config.toml
model = "contrastive image-text model"
dataset = "rendered roads seen from a driver's seat, with toy cars, trees and houses"
train_examples = 72500
image_size = 64
crop_scale_min = 1
horizontal_flip = false
translate = 0.12
color_jitter = 0.2
tokenizer = "word"
vocab_size = 35
loss = "softmax"
embed_dim = 128
encoder_arch = "efficientnet"
encoder_norm = "groupnorm"
encoder_activation = "silu"
encoder_weight_standardization = false
encoder_depths = [4, 8, 4]
encoder_kernel_size = 3
encoder_stem = "single"
encoder_expansion = 4
encoder_widths = [40, 56, 88]
text_encoder_causal = true
text_encoder_width = 128
text_encoder_layers = 6
text_encoder_norm = "rmsnorm"
text_encoder_norm_position = "pre"
text_encoder_activation = "gelu"
text_encoder_mlp_ratio = 6
text_encoder_head_dim = 64
text_encoder_fused_qkv = false
text_encoder_bias = "all"
text_encoder_qk_norm = false
text_encoder_parallel_block = false
text_encoder_inner_norm = false
text_encoder_positions = "learned"
init = "lecun_normal"
residual_init = "none"
optimizer = "soap"
beta2 = 0.95
learning_rate = 0.002
beta1 = 0.95
shampoo_beta = 0.95
eps = 1e-08
precondition_frequency = 16
max_precond_dim = 1024
one_sided = false
adamw_lr_other_params = 0.0014
max_steps = 3700
batch_size = 128
epochs = 6.5
lr_schedule = "wsd"
decay_fraction = 0.2
final_lr_fraction = 0.05
warmup_steps = 370
weight_decay = 0.1
adamw_weight_decay_other_params = 0.01
Rows from block 3 of the text encoder of a small contrastive image-text model, named by matrix and row number. Rows with one number belong to one neuron. Each number is 128 + 32 x the weight over its row's rms, rounded and kept within 0 to 255. All counts start at 0.
After each neuron's rows are labels from the 100 texts, of 14976, where the neuron reaches its highest value: "tokens" is the input token at the peak. Only what is clearly more common there than usual is listed. The data: rendered roads seen from a driver's seat, with toy cars, trees and houses.
# fc1: MLP up (text_encoder.blocks.3.mlp.fc1.weight, 768x128), inputs 64-127
# fc2: MLP down (text_encoder.blocks.3.mlp.fc2.weight, 128x768, transposed), outputs 64-127

fc1.292 [129 152 144 141 148 104 139 126 131 125 123  83 116  96 107  72 113 132 176 101  85 118 153 123 115 137  93 169  91 122  99 108 138 101 120  97 132 134 185 117 125  83 113 100 142 106 122 119 201 105 113 170  94 124 134 166 141  92  99 154 128  73 160 125]
fc2.292 [124 146 132  40  97 181  95 154 173 118 119 127 105 104 102 173 150 121 136 120 109 143 131  68 141 107 138 155 124 161 107 119 130 141 168 112 164 162 136 162 176 145 159 129 219 119 169 134 112 145 133 143 158 143 143  88 163 162 129 164  55  97 123 175]
tokens: "pine"

fc1.676 [138 112 145 167 146 180 194 109 165  83  83 101 132 118 123 109 136 138 121 155 164 129 114 120 152 155 133 172 110 165  93 147 209 130 182 118 120 146 176  89 105 114 153 125 137 141 141 157 123 109 130 145 102 129 164 134 136 193 189 181 146 167  98  97]
fc2.676 [104 124 150 139 105  98 108 137 118  92 140 134 154 193 139 120  84 108 171 125 117  85 157 161 129 126  97 125 156 149 168  82 163  86  96 117 116  59  96 121 150 129 131 170 123 121 133  97 136 181 109 126 148 177  85 143  69 139  74  61 132 112 129 168]
tokens: "barrel"; "dog"

fc1.158 [ 98 107 130 106 113 110  72 148 117  95  96 131 111 156 129 137 131  80 191  98 121 102 121 108 132 129 147 164 186 142  97 103 128 124 170 108 141 122 146 106 187 108 109 158 158  71  98 137 144  66 175 149 114 135 110  80 134 135 146 190 145 162  82 127]
fc2.158 [141  78 133 149  42 140 130  86  91 160 193 121 170 127  92 167 128 116  70 152 131 159 101 122  97  81 100 139  82 132 108 145 174  92 128 177 154 111 140 131 116 120  62 143 100 150 132 109 138 127  67 133  84 129 145  87 163 132 147 129  79 115 110 136]
tokens: "a"

fc1.188 [128 118 124 193 155 108 100 138 155 122 103  85 158 146  99 172 179 185 103  44 124 118 115 131 101 122 176 139 167  77  84  79  78 154 151 134 113 131 141 142 131 176  78  81 109 122 150 130 146  92 183 144 155 203 142 151 117 177 132 134 120 108 114 123]
fc2.188 [128 111 157 115 137 101 162 122  83 131 109 160  98 139 151  56  99  84 126 146 191 127 116  86  93 117  76 145 130 192 114 119 135  89 150 132  95  94  89 148 136  92 130 183 164 123  81 110 106 177 138 129 129  87 202 140 169 107 118 157 178 134  94 118]
tokens: "a"

fc1.37 [144 115 119 141  92 101 155 163  61  80  83 131  67  97 132 109 158 151 153 161  89 171  68 167 132 204 133 121  82 101 118 118 135 172 191 121 167  91 105 158  97 182 165 117  89 167 110 129 122 140 111 113 118  97 120 160 152 169 121 122 116 150 142  75]
fc2.37 [105 112 158 136  76 124 130 192  95 118 179 151 102 151 127 149 159 135 138 109 186 106 130  89 112 162 123  93 126 122 136 120 160  86 138  89 130 143  62 141 105 162 138 138 147 115  67  64  94  57 120  92 122 128 102  90  72 146  94 134 117 187 135 195]
tokens: "house"; "barrel"; "pine"; "dog"

fc1.389 [106 138  90 160 164 162  83 159 127 169 157 132 133 130  98 118 114 171  62  74 123 110 118 125  90 115  73 104  98  88  85  97 143 110  75 137  87 106 176 139 157 178 115  42 155 176 133 158 155 159  69  89 154 132 144 132 125 119 181 163 155 135 126 132]
fc2.389 [194 118 110 103 139  71 200 111 122 129 141 140 137 170 130  77 158 112 157 164  90 118 156 138  93 124 167 154 109 123  91  78 110 147 153 140 138 165 112 148  81 165 192 188 101  89  84 149 128 106 179 191 115 139 127 169 111 105 137 153 132 126 123 105]
tokens: "house"; "truck"

fc1.120 [127  81 127 160 157 146 137 147  82 187 150  82 144 152 174 142 123 164 151 176 131  94 111 119 133  86 142 168 114 150  81 203 120 117 127 100 109 151 148 189 157 128  82 146 150 158  73 129 198 122 127 131 158 129 177 150  62 133 195 115 156 128 141 141]
fc2.120 [163 125 109 154 106 107 102 150 113  95  59 206  97 105 143  90 153 104  96  93 108 146  84 120 102 163 123  85 145 139 146  81 126 125  42 172 170 105 106 100 109 123 158 108 184 151 164 104 132 194 158 105 119 109 131 130 144 112  85 131 106 152 133 174]
tokens: "right"; "car"

fc1.57 [ 93 140 129 138 133  84 132 168 123  81 160 116 105 120 132 142 127 108  97 150 169  88 242 127 204 172  98 162 125  62 119 144 108 125 117 101 115  90 111 105 164 186 107 135 114 128 166 150 204 190 120  48 127  85 156 101  73 129 117 157 141 195 111 189]
fc2.57 [ 90 173  83  64 135 156  59 172 158 154 124  80  95 104 121 153 126 142 119 113 141 132 130 132 131  89 102 100 151  76 135 184 138 103 167 148 159 137 158 130 113 170  52 131 123 195 100 159 151 191 141 153 147 128  82  74 118 159 151  91  85  76 131 130]
tokens: "car"

fc1.565 [121  36 154 127 144 128 132 162 139 125  71 153 104  47 104 155 157 160  85 122 179 113 163 129  88 128 115 118 178 130 120 110 128 131 146 101 133 105 152  88  74 113 158  85  76 158 124 112 162 121  80 139  89 191 150  78 185 133 103 139 116 149 129 143]
fc2.565 [119 158 133 107 149  92 110 135 111 180 177 124 114 117 148 137 142 125 117 101 112  76 138 123  87  96 169 146 129 101 128 156 132 125 122 192  84 118 114  57 137 126 101 135 133 124 150 194 124 176 153 151 145  92 127 183 112 122 121  84 154 176 107 132]
tokens: "and"; "purple"

fc1.170 [ 97 142 130 143 139 161 145 179 115 181 142 136 127 115 113  87 121 144 165 137 104 193 124  91 157 167  70 121 164 153  94 181 160 141 174 136 104 100  98 217 137 110 171  88 136 175 146 169 115 118 166 120 118 103 107 123  93 138 132 141  93 126  93 163]
fc2.170 [103 117 148  65 141 145 114 105 150  93  57  87 184 138 124  96 142 132  95  71 135  96 105 141 163  69 158 126 168 105 151  85  87 111 139 147 118 137 125  78 106 157 134 133 139 187 159  97  94  55  96 113 172 131  89 174 181 151  92 133 116  40 170 124]
tokens: "right"

fc1.182 [123 101 187 168 128 162 117 122 132 114  97 142 122 201  69  70 117 118 217 130 107 166 145 137  86 109 149 115 189 124 150 152 113  83 150  90 111  80  89 100 108 133  86 154 130 157 109 122 173 110 117 204 111  86 103 110 105 111 172 159 116 130 131 140]
fc2.182 [153 172  96 102 104 118 132  99 124 139 121 118 114  98 101 126 118 173  87  98 141  82 132 119 149 147 105 119  92 118  83 120 163 184 204 196 131 138 148 155 153 121 185 161 188 138 153 143  91 160 123  75 115  60  90 151 137 145 114 113 120 186  88 112]
tokens: "a"; "an"

fc1.81 [178 140  49 139 120  85 119 103 128 192 106 150  98 215 166 122 146  76 135  94  63  91 140 159 140 145  94 114 163  82 135  76 120 132 123 148 101 151 155 168 149 135 146 122 110 161 135 117 166 152 134 123  69 152 144 133  95 122 142  89 124 154 178 131]
fc2.81 [110 123 146 169 150 168 137 140 128 153 103  88 124 127 117  66 135 189 121 130 118 157 226 158 140 120 147 160 125 118 132 125 113  96 103  34 134 125 123 149  81 131 122 135 154 133 126 130 132 142 100 103 148 115 211 134 130 122 160 151 182 175  86 153]
tokens: "truck"

fc1.400 [ 66 141 121  72 167 135 132 139  95 122 138 110 176 178 125 201 132 113 113 142 158 148 179 118 128 151 155 144 122 174 111 108 161 159  84 114  91 122 140 105 129 122 100 162 147 154 187  78  91 144 122 161 158 145 121 142 161 127 154 212 164  95  97  87]
fc2.400 [133 145  90 106  20  97 121  99 127 139 147 128  90 145 160 101  70 125 105 134 118 107 139 133  93 144 175 167 189 168 126 152 117 130 104  84  98 117 112  85 155  68 106 109  80 112 160 160 115 168 140 123 167  60  66 126 120 122  75 129 106 182 162  97]
tokens: "barrel"

fc1.299 [114  90 139 126 107 137 105 109 117  62  71  98  85 136  77 132 124 115 114  78  93 126 151 128 125 120 109  91 142 115 157 193 172  93 105 164 112 131  97  79 158 106 192 111 115 112 148 127 133  96  74 111 194 128 167 176 178 109 134 178 129 150 109 201]
fc2.299 [179 142 192 128  98 133 165 187 123 137  99 155 187  82 118  78 187 190 129 161 145 147 179 133 110 175 129 125 117 137 128 114  70 145 146 121 142 129 147 132 114 157 129 122 169 133 159 124 111 185 123 184  58 117 155 154 133 150 216  88  78 103  75 144]
tokens: "green"

fc1.720 [ 90 105 122 129 131  92 156 125 171  76  81  85 154 125 139 127 111 135 182 127 122 149 178 180 117  91 127 106 123 107 142 161 145 204 102 118 130 169 137 148  99  35  88 127 115 184 100 150 147  71 134  74  84 157 120 106 126 153 121 109 174 140 126 104]
fc2.720 [127 151 119 139 120  81 116 155 110 126 103 169  43 175 113  98  85 158 137 121 152 119  88  71 165 204 162 131 136  95 104 110 105  93 136 167 145 138 143 134 150 164 170 156 164 112 196  72 138 122 106 115 129 146 116 120 125 158 108 122 140 103  88 151]
tokens: "and"; "grey"; "white"

fc1.129 [101 182 173 144 123 120 131 136 175  63 132 155 136 111 116 143 123 125 112 113 140 115 146 131 129 153  89 179 151 117 123 128 161 150  76 108 128  91 141 150 107 113 182 172 100 140  95 141 141 120 113 106 159 141 111 193 136 105 156 140 126 164 202 136]
fc2.129 [177 110  43  82 163 107  99 167 141 137 123 103 129  52 152  96 139  83 110 128 117  85 112 132 149 158 100  83 114 184  60 157 117 190 202 157 107 164 153 101 113 147 137 143 134 170 174 188 158 119 137 114 113 144 120  94 108 130 182 142 189 132 126 134]
tokens: "car"

fc1.7 [ 54  97 105  94  91 115 174 103 217  77 130 116 142 118 155  99 137  99 134 174 129 113 128  74 120 127 183 133 164 102 131 122  59 136 100 171 102  62 164 104 116 160 101 160  95 136 167 178 159 144 131 110 185 132 109 114 147  59 147 124 104 159 146 118]
fc2.7 [157 148  96 187 122  85 139 181  73 178 149 146  85  92 165 121  93 143 109  39 128 182 129 136 146 163  60 106 123 120  98 173 206 105  81 117 110 139  97 110 106 108 105 130 143 113  69 122 119 148 118  90 117 153  94 155 143 113 130 149 167 147 101 153]
tokens: "right"

fc1.157 [180 113 128 127 142 131 138 163 161  68  76  70  92 141 145 161 113  67 163 145 100  96 131 139 119 106 130 100  80 139 104  97 146 110 139 128 129 103  95  66 138  37 141 168 108 112 166 122 146 116 131 148 104 142 141 118 133 143 108 175 207 108 129  99]
fc2.157 [100 127 152 161  73 107 110  80 147  88 126 172 165 111 106 171 147 124 128  97 167 200  72 123 135 126 151 104 150 147 123 128 150 239 122 116 154 155 155 145 186  98 114  56 120 106 176  99 136 102 140 164  68 125 134  86 134 115 158  74 140 187 101  88]
tokens: "barrel"; "dog"; "house"

fc1.712 [104 149  82 120 142 194 122  96 162 104 159 166  91 148 138 169 143 107 142 153 120 129 135 113 110 139  92 117 152 136 130 109 127 146 114 178 163 127  97 131 111 162 171 174 133 140 136 122 132 101 106 145 103 146 154 162 122 111 143 122 105 117 116  82]
fc2.712 [180  75 106 100 147  91  86  93 104 131 123 135 139  96 154  76 125 161 149  75 101 141 187 100  82 135 159  89 116 102 139 159 148 147 113  66  81 164  91  92 192 163 135 135 137  97 168 133 131 170 167 132 145 133 101 134 151 121 102 141 122 110 140 163]
tokens: "right"

fc1.304 [120  90 138 135 166 105 126 101 149 149 118 189 137 147  95 106  75 185 136  83 123 160 103 108 169 176 134 114 121 159  29 128 115  86 137 129 154 140 174  72  85 169 170 121 137 113 137  98 132 166  80 136 101 203 114 115 146 115  53 141 165 190 100 141]
fc2.304 [ 67 106 102 172  91 131  80 163 110 126 141 132 129 131  70 135 145  89 123 132 130  76 180 126 151 134  95 180 142  89 153 100 130 251 171  79 129 111 180 100 114 165 110 113  80 132 122 170 164 111 143 172 161  99 119 123 123 124 131 123 126 156 143 147]
tokens: "grey"

fc1.249 [185 135  91  72 126 129  69 132  84  94 171 116 129  86 125 100 181 131 148 110 136 178 133  81  72 115 151 125 168 115 191  97 121 166 160 118 115 160 146 129 114 107 119 139 176 106 141 105 140 166 155 104 183 117 208 116 135 183 106 129 157 148  95 177]
fc2.249 [110 102 148 116 133 109  97 132 153  92 150 157  61 127  46 191 160 115 155 116 110 113  69 164 152 170 169 132 179 114 138 151 121  78 205 114 174 149 144  93 164 125  88 115 147 144 109 173 104 138 141 114 114 106 165 118  69 113  68 112 123 111 147  59]
tokens: "grey"; "and"

fc1.371 [102 189 153 116 133  96 164 143 125 123 136 136 113  91 103 193 120  84  91 211 111 117 150  91  94 149 138 138 192 180 196 211 129 143 129 130 157 120 112 187 129 103 167 138 230 137 134 133  91 143 108  68 145 143 200 137 110 125 169 119 132 111 134 179]
fc2.371 [ 86  83 158 142 188 122 153 138 181 122 175  65 137 156 173 151 175 109 120 173 160 124 172 129 144 143 171 123 155 118 118 177 158 138 137 161 170 142 107 105 118 105  74  93 183 104  84 105 139 121  97 117 150 161  87 145  94 122 114 161 126 101 132 166]
tokens: "tree"

fc1.425 [138 131  78 101  72  96  97 133 119 135 107  99  99 117  88 102  85  53 182 134  75 118 138 131 108 131 126 195 141 128  77 128  96 152 109 143  84 146 126 154 158 129  98 153 132 120 148 119 165 130 123 146 161 120 118 127 190 136 160 147  53 109 135  87]
fc2.425 [127 133 151 144 196 160 140  73 121  99 147 110 169 153 139 158 125 162 117 109 136 155  97  85 158 162 104 109  97  85 129 187 146 115 196 134 126 144 111 118 131 108 125 156 153 121 112 176  86  58 137  64 112 112 142 124 127 100 133 139 158 130 112 119]
tokens: "right"

fc1.423 [125 124 132 128 158 165 136 107 139 120 154 118 117 211 107 158 148 144 186 165  74 121 106 126 154 111  76 176 127  72 151 121 104 180 103 132  71  94 164 187  94 136 100 117 127 155  97  96 126 136  98 141 178 134 108 168 116 161 139 160 103 164 135  80]
fc2.423 [ 98 119  98 127  89  92 173 143  80 174 111 161 167 148 131 113 165 158 116 154 173 101 116 134 124 183 131 117  98 155 100 142  85  85 156  52 125 128 139 117 166 117 186  91 134 138 122  93  80 107 180 130 106 126 147 138 134 105 145  81 181 179 128 171]
tokens: "right"

fc1.488 [123 107 124 177  88 121 127 157 168 170 108 106  59 160 146  82 154 153 209 120 158  98 149 165 112 103 165 115  93 103 113 158 144 101 132 100  89 116 142 121  52 160 118 221 130 127 152 140 104 108 154  96 133 125 134 154 103  79 106 172 140 130 151  77]
fc2.488 [146 121 149 154  83 157 178 158  81 112 113 150  89 148 190 124 102 127 125 153 113 111  81 149  90 160 146 128 142 130 149 121 131 112  92 179 132 120 136 151 120 142  92  74  36 102 104 177  85 128 123 147 124  94 174 119 118  65 114  63 103 123 107  98]
tokens: "barrel"; "dog"

fc1.266 [ 49 126 120 130 129  85 136 147 155 164  94 119 120 137 103  87  88 128 149  61  73 108 140  62 134 158  70  94 115 158 106 128  91 119 144 101 177 154 157 113 128 160  88 111  95 155 134 109 104 146 141 118 135 121 156  84 156 126 128 121 185 194 144 113]
fc2.266 [176  96 133 108 125 171  95  55 171 127 174 165 169 103 156 152 135  85 135 168 166 168 100 124  97 150 177 172 120 121 122 192 121 175 181 186  93 108 126 149 130 159 125 172 109 111 124  98  94 117 103 100  99 157 125 168 150  93  55 133  74 106 161 143]
tokens: "grey"; "teal"

fc1.675 [ 96 117  91 120 102 164 145 114 116 101 146 132 142 132 173 144 155 176  93 128 142 138 128 125 127 194  23 104 148 127 106  73 143 135 151 112  94  70 128  68 185  80 121 121  65 198 212 132 124 135 136 129 148 112 192 112 159 148 177 137 174  97  91 112]
fc2.675 [140 138 126 145 129 114 134 156 130 168 151 152 135 107 126 100 131 102 173 135 134 137 111 146 135 101 127 174 126 110 180 129 123 108 107 132 133 121 100 161  93 186 138 127 226  40  80 131 158 131 125 166 105 181  78 158 119 143  67  88  92 171 148 109]
tokens: "barrel"; "dog"

fc1.236 [144 119 158 211 143 110 170  77 101 169 127  84 147 151 124 111 133 134  71 137  83 136 126 102 149 127  82 100 195 119 124  99 131 179 117 157 129 151 121 180 139 120 149 157 121  89 162 142 155 187 197 155 121 160 128 150 119  94 135 134 117  97 127 136]
fc2.236 [104 154 162 132 117 136  85 118 176 199 103  93  76 143 158 168 146 116 179 136 149 185 148 156 104  56  96  89 135 116 120 142 133  84 115 150 188 102 167 102 117 161 122 103 118 100 172 166 119 138 114 129 140 113 146 158 142 186 117  74 101 117 100 139]
tokens: "truck"

fc1.152 [107  94 156 149 122  69  94 128  93  79 121 112 165 127  69 125 157  94 125  99  98  93 128  56 103  72 143 130 115 106 133  96 102 136 152 148 181 127  99 131 131 110 146 135 129 130  65 148 168 140 143 108  72 117 150 118 109 101  63  83 135 145 102 148]
fc2.152 [162 129 110 139 109 145  94 180 155 191 165 134 144 130 154 175 107 155 116 126  92  94 119  99 166 190 194 140  90 101 109  80 154 131 164  63 108 133 170 166  83 116  94 110 101 184 208 126 104 133 105 126 152  72 113  82  98 105 122 145 129 130 204 148]
tokens: "a"

fc1.180 [133 106  76  80  74  94 155 125 116 179 104  89 139  96 124 154 129  83 115 122 177 153  88 119 142 218 178 139 143  96 124 149 166 165 101 110 136 102 132 183 123 116 126 146 106 150 189 100 161 126 137 115  84  85 104 121 127 203 173 104 104 139 106 164]
fc2.180 [106 133 175 194 155 118  86 155 106  87 183 162 134 153  98  87 125 189 171 143 109 139 186 108  98 124 135 124 104 137 108  99 119 115 141 132 127 154 100 104 132 142 123  99  93 107  28 157  91 109 139 160 172 111 150 144 117  72 140 137 105 133 165 152]
tokens: "house"

fc1.727 [ 98 177  91  95 181 177 122 113 167  79 171 130 149 143  99 148  55 212  70 108 120 134  97 127 114 174 105  99 130 137 135 132 163 149 114 111 122  65 136 210  90 122 150  93 110 173 131  69 149 175  95 109 153 133 160 184 137 112 125 132 125 132 165 172]
fc2.727 [ 91 126 112 202 120 166 134 147 132 147  62 168 142  36  75  96  93 111 148 151 169 108 126  51 157  84 165 158 138 101 116  86  53 140 123 148 123 106 192  98 160 137 116 161 151 137  99 119 109 114 133 168 122 129 129  76 146 106 105 130 148 144  63 157]
tokens: "grey"

fc1.261 [109 121 167 148 107 181 135  94 167  81 108  41  72 141 137 158  71  98 148 132 129 123 142 131 121  92  65 184 100 117 159 118 164 150  84 167 105 105 183 107 151 142 175 101 146 126  85  59 134 114 143 116  72 143 168 157 133 134 177  93  68 157 130 132]
fc2.261 [112  84 144 115 148  94 114 168 120 152 111 154 172 114 148 100 100 117 131 197 132 115 103 105 181 106 155  92  95 188  45  86 135 136 105 108  64  97  98 115 215 130 181 140 135 130 125 165  47 159 110  97  99 111  88 173  81 118 180 158 144  99 137 151]
tokens: "green"

fc1.257 [143 120 116 157 101 110 150  80 140 124 145 137 172 181 111 159 147 175 120 118  82 158 204 108 121 154 129 136  66 101 130 170 175 126 190 133  78  99 133  81 130 108 108 163  83  86 151 132  95  83 144 147  97 168 145 168 163 156 137 135  65 109 112 113]
fc2.257 [137  63 111  95 134 139 116 121  94  86 104 137 118 160 118  62 112  97 106 113 114 131 114 171 124 158 116 161 117 148 170 157 154 143 177 129 134 178 181 172 164 129  91  84 135 126  72 108 104 119 149 104 115 109 118 150 123 136 107 134  81  48 174 138]
tokens: "pine"

fc1.432 [160 139 163 207 159 124 133 132 134 129 106  94 115 131 109 148  99 106 102 137 120 151 113  72 165  96 192  91 126  84 146 139 126 154 127 131  53 143  88 145 110 143 120 160 134 163 141 213 129 119 119 136  92 129 159 122  86 153 124 156 143 148 127 102]
fc2.432 [113 122  44 140 139 155 134 116 192  87 108 116 168 128 115 142 166  73 114 102 121  74  97 195 122 179 158  70 117 152  98 107 148 112 114  98 105 128  93 110 134 117 164 132 123 103 117 148 114  95 167 181 130 133 146 182 109 179  99  90 114 105 124 116]
tokens: "truck"

fc1.356 [127  80 130 165  76 145 109 130 136 150 152  84 137 144 133 147 112 159 125 156 114 133 148  96 108  94 161 124  84 143  88  61  84 165 125 172 188 179 113 104 111 167 177 152 130 104 118  81 103 176  86  94  77 163 158 147 124 182 113 122  92 138  96 190]
fc2.356 [109 143 129 123 142  78 139 119 125 167 136 109 132 141  75 120 115 116 154 202 120 151  90 113  53 120 113 135 109 158 136 177 115  82 139  85  90 123 144 170 132 167 158 111 159  92 131 129 140 204  87  76  91 139 161 110 114 162 130 192  74 135 136 168]
tokens: "a"

fc1.628 [121 125 208 120 148 154  87 147  96 146 122  99  95  85 155 153 128 138 151 122 151 141 153  46 116 189 172 124  69 145 180 128 109 119 105 163 122 111 147 117 166 129 148 100 132 111 136 126 163 121 149 105 159 151 175 123 158  79  75 133 145 102 112 143]
fc2.628 [117  92 144 122  70 102 197 131 145 136 127 159 168 145 129  90  93 117 104 110 104 173 147 146 119 148 110  92 147 130 175 145 158 108 129 132  72  82 159 137 141 181 146 135 133 149 130 113 151 155  87 121 103 136 187  94 129 143 191 106 130 142 180 137]
tokens: "and"

fc1.696 [129 160 196  93 173 103 146 194 104 133 144 166  84  81 150 162 103 139 177 127 163 153 171  86 143 109 119 128 134 104 155 129 113 108  94  87 130  98 158 113  87 164 148 111 107 158 168  89 143 181  71 123  81  89 131 159 102 129 139 116  85 134 130  59]
fc2.696 [ 81 113 138 117  96 112 173 156 138 187 136  86 104 102 162 120 113 123 166  55 195 108 125 143 149 117 163 153 120 103 102  40 100 162 104  53 173  98 191 100 144  85 137 128 141 135 105 134  91 103 121 107 131 113 148  92 159 151 118 148 142  89  70 163]
tokens: "left"

fc1.111 [192  96 151 164 124 207 170 102  89 125 160 157 119  88 125 105 177 200 117 122 138 152 141 118 113 116  60  93 107 205 107  63 155 123 144 102 140 132 139 128 152 161 100 120  84 109 171 105 166 119 156 127 129 145 134 113 107 139 128 185 137 161 138 102]
fc2.111 [138 128 109 171 131 143 130 142 150  89 116  96 185 153 160 188 181  95 139 115 100  84 160 173 174  94 122 116 173 102 185 123 127 141 134 206 124 161 121  89 143  99 159 101 154 118 117 156  95 142 117 125 168 120  92 144 142 137  81  21 192 140  94 137]
tokens: "barrel"

fc1.471 [130 174  82 132 148 159  93 114 143  51 151 145 106 111  83 121 137 174 107 142  89 115 181 110 161 100 149  61 113 128 136 151  82 151 142  91 177  85  96  75 190 152 140 159 171  99 128 123 147 116 133  57 168 164 153 136 233  67 165 153  97 101 102 149]
fc2.471 [187 163 139 129 145  86 118 145  94 135 130 160 116 129 208  81 133 119 130 153 146 101 159 144 155 115  54  98 187 153  92 139 109  62 171 109  84 128 130 148 212 119 156 104 156 146 135 147 130  54 118 134 142 126 151 179 113 169  47 141  73 148 121 137]
tokens: "pine"

fc1.499 [139  98  57 128 126 160 120 115 125 101 159  86 153 209 131 147 113  86 108 146 212 162  79 115 115 167 135  87 129 105 138 138 130 180 106 154 100 119  92 125 133 128  95 140 228 177 112 139 135  98 120  88 114  94 128 166 133 107 136  81 106 130 107 137]
fc2.499 [114 112 101  94 132  64 136 180  91 131 129 164  45 127 101 109 145 133  90 167  93 115 167  92 164 111 111 137 178 175 101 128 125 108  83  99 149 120  80  73 133 120 166 105 101 140 155 140 176 225  91 142 149 129 106 129  86 110  96 173 163 154 109 131]
tokens: "tree"

fc1.680 [118 143 113 139 132 188 163 163 166 135 171 156 131 133 160 137 106 151 124 152 137 142  76 132 109 115 114 151 181 152 176 171 206 135 105 118 103 118 104 150 151  79 193  98 186 122 173 139  87  81 109 107 130 125 123 125 118 140  77  91 154 129 122 139]
fc2.680 [122  57 127 120 156 105 166  96 108 102  87 156 125 102 121  58 150 102 118 161  83 147 175 173 158 150 140 138 146 135 138 136 110 115  60 121 118 128  62 117 120 146 147 189 112 196  67  84 178 153 129 140  85 103 124 120 135 147  99 163 119 203 136  78]
tokens: "barrel"; "dog"

fc1.41 [100 110 120 191 129 139 100  97 128 128 115 142 151  88 143 191 163  67 157 109 142 100 129 105 161 115 137 132 154  50  63 109 101 123 115 145 108 105 103 104  74 110 158 121 147 131 109 191 210 178 175 145 111 145 171 138 112 100 123 169 122  95 136 136]
fc2.41 [ 85 160 161 108  88 104 143 134 168 151 150 139 165 125 116  85 118 159  85 100 127 142 104 167  89 118 163 167 112 177 104 141 107 106 152 168 105 116 142 194 157 163  96  79 152 110  98 106  71 104 136 121  95 121  63 159 102 177 111 108 132 188  69  61]
tokens: "a"; "white"

fc1.687 [128 113 139 145 140 127 134 124  98  50 111 125  88 140 103 103 120  97  95 128 120 108 186 164 120  77  74 121 132  72 160  78 131 149 128 136 112 165 144 136 111 205  46 137 161 154 164 143 106 149 112 105  61 158 163 106 116 140 161 163 134 160 166 101]
fc2.687 [ 95  99 136  73 130 104 112 161 121 179  95 101 122 141 106 130  98 101 115  60 158  91 144 151 173 145 114  80 102  86  97 164 111  97 167 139 131 133 170 161  55 170 154 131 147 121  86 166 124 137 137 141 152 151 115 139 155  96 131  81 138 114  78 133]
tokens: "a"; "an"

fc1.564 [145 129 137 158  83 118 139 101 105 175 105 152 142 115 129 150 148 178 125 114 107 210  63 167 121  72 171 146 157 111 147 108 109 113 106 140 160  97 132 139  79 116 136 122 135 158 166  96 132 157  93 135  79  80 101 172 149 127 148 112 175  91 139 144]
fc2.564 [145 180 153  71  77 152  77 206 129 103 124 131 136 122 105 108 145 110 107  96 121  64 167 161 163 119 124 133 132 140 133 116  84 115 125 131 137 160 131  92 204 124  93 157 114  92 112 141 124 136 164  89 104 147 150  97  76 137 180 160 118 148 124 150]
tokens: "and"; "truck"